Weights of a small sound classifier: norm layernorm, width 128.
Rows from block 2 of a small sound classifier, named by matrix and row number. Rows with one number belong to one neuron. Each number is 128 + 24 x the weight over its row's rms, rounded and kept within 0 to 255. All counts start at 0.
Before each neuron's rows are labels from the 100 clips, of 14976, where the neuron reaches its highest value: "top examples" is what is common among them. Only what is clearly more common there than usual is listed. The data: synthesised sound scenes: up to three everyday sounds over a background.
# fc1: first MLP up (model.blocks.2.ff1.fc1.weight, 256x128), inputs 0-42
# fc2: first MLP down (model.blocks.2.ff1.fc2.weight, 128x256, transposed), outputs 0-42

top examples: vacuum cleaner
fc1.137 [130  94 142 170 186 105 140  73 107 156 133 137 135 139  96 173 140 137 142 120  99 154 121 117 134 144 134 111 183 143 129 160 135 168 132 136 128  96 141 170 161 100 107]
fc2.137 [ 90 181 165 141 133 132 163 124 145 110 118 121  82  94  94 119  93 133 125 130 148 102 167 137 128 129 154 149 121 140  92 130 141 160  86 119 154 114 146 173 195 137 113]

top examples: electric buzz
fc1.148 [158  99 162 123 124 125 100 121 169  93 140 135 132 146 120 142 142 148 156  95 116 150  89 130  87 147  88 126  75 141 127 105 148 105 150 142 125  92  94  92 127 162 113]
fc2.148 [144 149 141 127 116 151 184 185 123  85 112 121 135 111  84 138 100 124 174 134 117  91 160 178 108 119 172 148  84  98 161 107 126 106 106 171 109 114 144  74 132 105 123]

top examples: helicopter
fc1.133 [187 123 114 117 134 151 109 142 115 141  93 152 136 106  94 124 116 130 106 118 189 142 124 135 149 146 103  94 145 129 118 140 108 114 101 124  80  78  92 138 118 105 135]
fc2.133 [113 125 135 119  85  75 141 187 133 135 104 113 179 136 145  96 140 177 119 110 128 145 130 122 150 134  66  91 107 147 133 148 147 158  95 107 124 128  93 167 114 118 144]

top examples: electric buzz
fc1.79 [137 157 132 113 139 129 163 159 129 107 130  67 138 146 160  90 105 190  83 154 145 135 111 174 143 149 124 132 137 134 133  97 144 153 149 167 104 125 104  79 112 152 144]
fc2.79 [111 102 118  98 155 151 136 114 142  85  88 114 107 150 129 132  92 158 128 128 136 113 130 148 119 180 157 107 122 128  89 141 152 157 118 126 145 136  99  83 132 131 147]

top examples: vacuum cleaner
fc1.254 [129 128 145 136 139 138 139 122 143 107 142 120 109 126 172 111 107 123 119 132 128 118 147  91  91 125 120 123 138 138 102 149 149 157 137 143 176 114 162 134 109 143 115]
fc2.254 [123 112 147 142  92  93 158 112 140 164 105 108 142 161 115 151 132 121  98 165 124 110 111 119 132 143 131 117 117 135 104 160 114  88 136 180 168 122 136 121  98 152 105]

top examples: wind; thin (high-pass)
fc1.41 [159 126 114 144 145 106 124 146 106 123 166 116 142 128 120 143 116 120 131 129 120 111  96 137 134 166  86 123 113 164 119 131 121 157 106 170 146 113 117 135 134 133 114]
fc2.41 [113 145 134 124 128 138 147 120 112 111 100  85 103 130  85 117 125 152 159 110 138 109 159 162 106 123 111 143 132 152 104  97 131 147 124 134 128 128 135 101 164  82  84]

top examples: helicopter
fc1.89 [146 146 120 109 165 153 127 121 120 140 129 161 127 146 156  72 145 173 109  72 159 130 123 142 101 121 146 129  89 119 126 112 118 119 117 142  70 111 141 160  95 136 153]
fc2.89 [176 177 166  88 105 126 153 128 150 151 106  94  84 103 139 138  89 104 158 111 131  92 168 142 103 140 126 150 111 137 118 120 143 158 124 167 128 134 162 118 174 112 108]

top examples: vacuum cleaner
fc1.166 [113 111 152 144 145 102 132 125 118 117 121 101  79 139 159 134 116 145 102 111 110 139  95 197 109 147 117 111 111 127 126 134 103 152 125 161 150 158 134 162 114 131 144]
fc2.166 [116 125 151 137 124 106 152 123 139 145 139  97 138 152 139 153 130 136  84 170 100 121 107 126 153 135 105 100 113 162  96 134 130 136 157 110 112 131 145 125  89 126 111]

top examples: wind
fc1.174 [185 179  85 152 153 161  94 101  88 160 123  95 113 151 111 107 129 126 118  93 193  82 128 132 145 106 110 102 141 155 132  97 121 116 107 158 105 154 123 134 142 112 139]
fc2.174 [134 117  84 122 110 157 127 108 111  83 146 105 119 158 116 123 112 163 146 144 111 140  94 131 164 137 120 143 109 152 110 184 120 161  86 119 129 174  79  94 143 146 112]

top examples: electric buzz
fc1.168 [182 131 125 161 149 122 132 138 120 103 146 153 122 142 124 156 117 118 121 105  91 172  94 137  96 128 141 125 143 111 144  91 159  98 135 143 126 111 152 143 135 137 128]
fc2.168 [142 116 143 118 118 124 154 153  72 124 105 154 117 116  98 147 136 164 102 135 139 139 150 126 116 184 106 124  71 145 128  87 160 105 140 151  78 128 127  77 124 117 130]

top examples: wind
fc1.203 [120 117  88 120 137 149 113 130 122 110 155 151 155 164 169 145 139 169 112 145 108 165 102 176 115 147 167 110  84 145 162 124 152 118 143 133 123 133 113 149 121  56 118]
fc2.203 [ 91 140 150 130  98 130 175 122 134 138 107 103  99 110  91 126 100 162 133 142 114  89 171 148 102 108 169  90 150 125 106 135 105 138 131 109 154 129 124 120 144 139  71]

top examples: electric buzz; reverberation; text has "reverberant"
fc1.120 [139 101 135 157 131 129 169  81 113 143 107 155  87 144 152 124 130 165 111 116 107 129 104 155  93 144 133 144 120 110 149 134 123 120 121 149 149 133 102 111 118 121 150]
fc2.120 [132 170 165 135 119 112 168 148 121  90  80  90 140 103  95 152 118 142 118 165 131 152 150 160 117 148 118 143  72 142 123 101 157 105 125 112 121 104 126 102 153 150  93]

top examples: electric buzz; muffled (low-pass)
fc1.114 [141 150 144 132 130 125 135 126 114 177 128 168 151 118  78 159 121  90 101  79 159 160 111 117 120 120 103 104 118 132 108 101 164 149 101 101 138  80 109 119 182  91 138]
fc2.114 [ 72 135 158 116 133 138 155 154 155 111 113 110 120 115  71 115  98 118 141 112 137  97 148 134  87 148 163 141 150  80 139 110 138 128 103  91 131 112 145  98 146 132 135]

top examples: background: none; meowing; siren
fc1.60 [138 110  87 143 173 116  80 102 124 105 154 130 117 142  93 107 122 151 142  94 148 167 137 139 108 124 141 151 137  96 123 103 149 142 100 135  89 112 131 156 139  74 114]
fc2.60 [151 172 141 134 112 163 120 118 135 132 100  94 137 120 143  87 115 112 113 147  99 160 163 128 125 127 160 127 103 116  82 147 152 117 140 120 126 143 149 157 140 172 135]

top examples: typing
fc1.22 [183 115 104 122 143 134 110 112 144 122 150 148 130 118 153 124 149 113 117  91 138 129 127 153  97 160 147  87  89 146 110 147 131 146 122 107 169 125 109 135 129 121 166]
fc2.22 [107 132 146 122 111 118 139 129 133 103 135 131 121 162  91 145  82  91 161 109 130 154 149 125 127 156 128 124 130 117 119 127 104 164  84 141 150  83 161 101 182 104 149]

top examples: electric buzz
fc1.59 [180 153 149 106 119 142 112 114 128 127 162 151 134 183 156 128 135 122 133  89 174 148 114 131  98 157 139  92 112 103 117 104 183 129 135  87 110 121 103 141 110 123 134]
fc2.59 [116 113 152 118 168 118 135 105  72  67 161 142  93 168 116 139 120 155 105 125 117  78  87 113 110 127 141 143  88 101 122 143 117 134 134 151 123 146 150  96 106 139 129]

top examples: wind; stream
fc1.8 [142 147 124 133 147 134 151 136 123 152  94 112  81 148 123 113 138 101 124 115 138 168  96 128 133 136 127 122 120 135 148 141 109 150 138 175 143 105 146 122 128 104 138]
fc2.8 [168 148 114 122 132 133 130 122 118  90  74 147 118 137 116  96 141  93 115 154 125 110 169 143  92 128 123 138 104 145 118 109 163 152  89 113 111 117 134 120 143 100  86]

top examples: helicopter; rain
fc1.23 [175 138 129 137 111 112 138 121 132 100 184  95 141 146 136  99 116 142 103 101 103 140  60 141 170 137 128 132 139 120 144 136 136 136 123 102 103 137 120 128 167 126 172]
fc2.23 [130 111 121 110 113 101 161 155  86  90 101 124 175 122 108 146 106 176  98 142 108 114 104 146 104 153 121 113 122 102 145 135 142 128 150 111  81 148 140 129 117 172 134]

top examples: helicopter
fc1.200 [168 112  97 153 140 113 132 110 163  91 151 142 159 137 153 140 126 146 111 110  93 121 104 146 144 192  96 126 136 135 129 124 124 124 130  94  83 109 138 135 160 164 143]
fc2.200 [124 123 127 103 129 152 119 158  87 139 132 135 205 127 126 112  89 167 123 151 121 111 124 150  93 113 128 103 123 128 147 123 142 160 124 104  92 130 106 107 132 136 147]

top examples: helicopter; howling
fc1.17 [136  76 146 160 170 110 130 103 108 115 166 150 105 130 150 145 159 130 141 129  87 149 112 142 141 142 137 133 114 130 143 155 162  94 113 125 173 143 117 178 152 105 112]
fc2.17 [116 139 137 141 127 159 181 185 141 121 104 110 112  89 118 131 104 141 123 125 138 108 159 128 115 110 148 100  99 111 139 123 152 121  69 127 137 167 144  99 154 132 107]

top examples: wind
fc1.180 [174 154 126 151 138 152 111 143 131 126 152  64 142 165 117  95 119 120 110 140 154 101 109 132 170 130  88 112 113 181 114 103 108 129 116 146  89 143 144 155 122 117 160]
fc2.180 [163 141  89 149 141 167 125  93 134 109 105  80 114 128 117 106  91 132 137 141  98 154 107  93 166 148 131  98 113 129  78  97 145 119 133 123 138 131  75 115 188 111 134]

top examples: electric buzz; reverberation; text has "reverberant"
fc1.138 [155 100 135 141 126 131 140 131 117 126 118 163 140 133 119 124 141 153 115  82 124 118 168 118  79 137 130 164 155  85 157  85 145 125 141 108 127  76 116 126 109 130 107]
fc2.138 [108 151 126 149  92 112 138 159 117  97 145 114 141  93 118 120  92 161 106 155 105 118 126 153  98 139 119 116 106 143 127 104 154 134 117 111 105 146 128 111 163 110 128]

top examples: typing
fc1.130 [173 124 105 141  88 135 121 128 134 126 142 151 140 131 133  99 105  98 144 143 150 144 132 103 122 181 141 106 166 148 117  92 161 125 122 150 106 111 130 119 106 142 141]
fc2.130 [118 172 130 139 125 123 153 131 177 140 100  94  87 137  84 128  87 136 158 131 111 135 166 127 110 126 181  90 113 108 104  90 134 151 107 151 154 109 149  83 163 151 138]

top examples: background: none; vacuum cleaner
fc1.7 [149 120 128 137 109 134 146 154 117 112 155 136 148 147 145 135 117 108 135 133 131 149 135 103 131 152 153  99 178  83  96 112  81 153 162 173 127  97 138 158 143 192 151]
fc2.7 [131 149 125 129  86 128 133  95 140 141  75 102  99  82  94 123 118 127 140 136 120 140 148 123 154 115 163 166 114 123 118 102 181 117 117 123 110 129 176 106 152 109 100]

top examples: helicopter
fc1.202 [170 105 129 168 139 149 135 148 108 160 133 111 144 113 122 115  91 136 138  92 166 120 106 136 145 117 109 143 120 124 122  89 122 130  77 109 152 168 143 124 144 119 122]
fc2.202 [150 129  94 113 113 120 129 128 147 122 128 125 143  81 126 124 112  74 149 138 116 134 148 124 123 167 111 132 134 144 113 121 140 124  91 160 127 115 125 148 139  94 130]

top examples: typing
fc1.58 [137 158  88 104 162 146 150 111 129 153 145 136 116 115 101 124 111  83 134 132 162  82 124 141 110 133 143  66 157 134 153  88 116 151  95 127 156 167 129 136 208 121 158]
fc2.58 [159 113 116 112 103 175 123 120 168 112 127 132  75 126 129 131  95  94 160 135 122 146 138 157 118 163 125 133 121 122 136 125 138 158  78 121 127 136 119  82 122 126 147]

top examples: rain
fc1.69 [146 169 157  86 121 136 149  82 108 128 178  99 148 192 146 140 122  99  88  77 172 102  97 110 134 129 117 116 168 119 135 120 141 180 103 119 114 168 138 148 105 111 153]
fc2.69 [119 134  95  97 117 136 149 156 157 134 100 110 140  97 104  90 138 186 178 153 128 113 165 185 103 158 153 108 127  99 150 133 114 152 125  97 107 128 131 114 141 156 107]

top examples: vacuum cleaner
fc1.213 [149 132 115 142  88  83 156 100 131 125 124 119  98  94 113 117 118  98 141 114 114 122 138 133 116 151 133  87 127 133 110 135 123 159 129 122 171 121 138 107 173 143 122]
fc2.213 [105 132 140 169  95 127 150 114 126  92 102 100 110 139  81 153  96 110 129 142 130 110 183 148 103 143 131 119 125  80  94 141 125 129  79 157 156 104 184  93 140 147 131]

top examples: vacuum cleaner
fc1.241 [139 104 146 147 122 101 139 100 128 127 159 114 114 127 159 130 141 133 118  90 124 117 101  90 113 121 109 129 145 127 139 162 133 126  93 151 182 128 166 197 120 144  96]
fc2.241 [140 178 149 131 116 147 159 133 158 170 114  88 131 142 107 167  79 139  99 161 100 131 119  95 150 108 131  95 127 107 141 125 160 151 130 136 167 128 119 100 123 139 142]

top examples: rain
fc1.233 [148 115 125 114 117 165 153 118 108  93 168 105 124 197 139 130 101 131 118 111 118 142  90 157 126 175 145 114 130  88 140 124 139 166 110 108 105 152 106 105 150 143 167]
fc2.233 [ 90  93 147 145 136 153 148 122 121  89 128 147 128 144 105 137 147 146 124 139 126 100 106 131 112 150 161 131 130 111 153 136 131 139 165 122  91 196 119  82  83 141 118]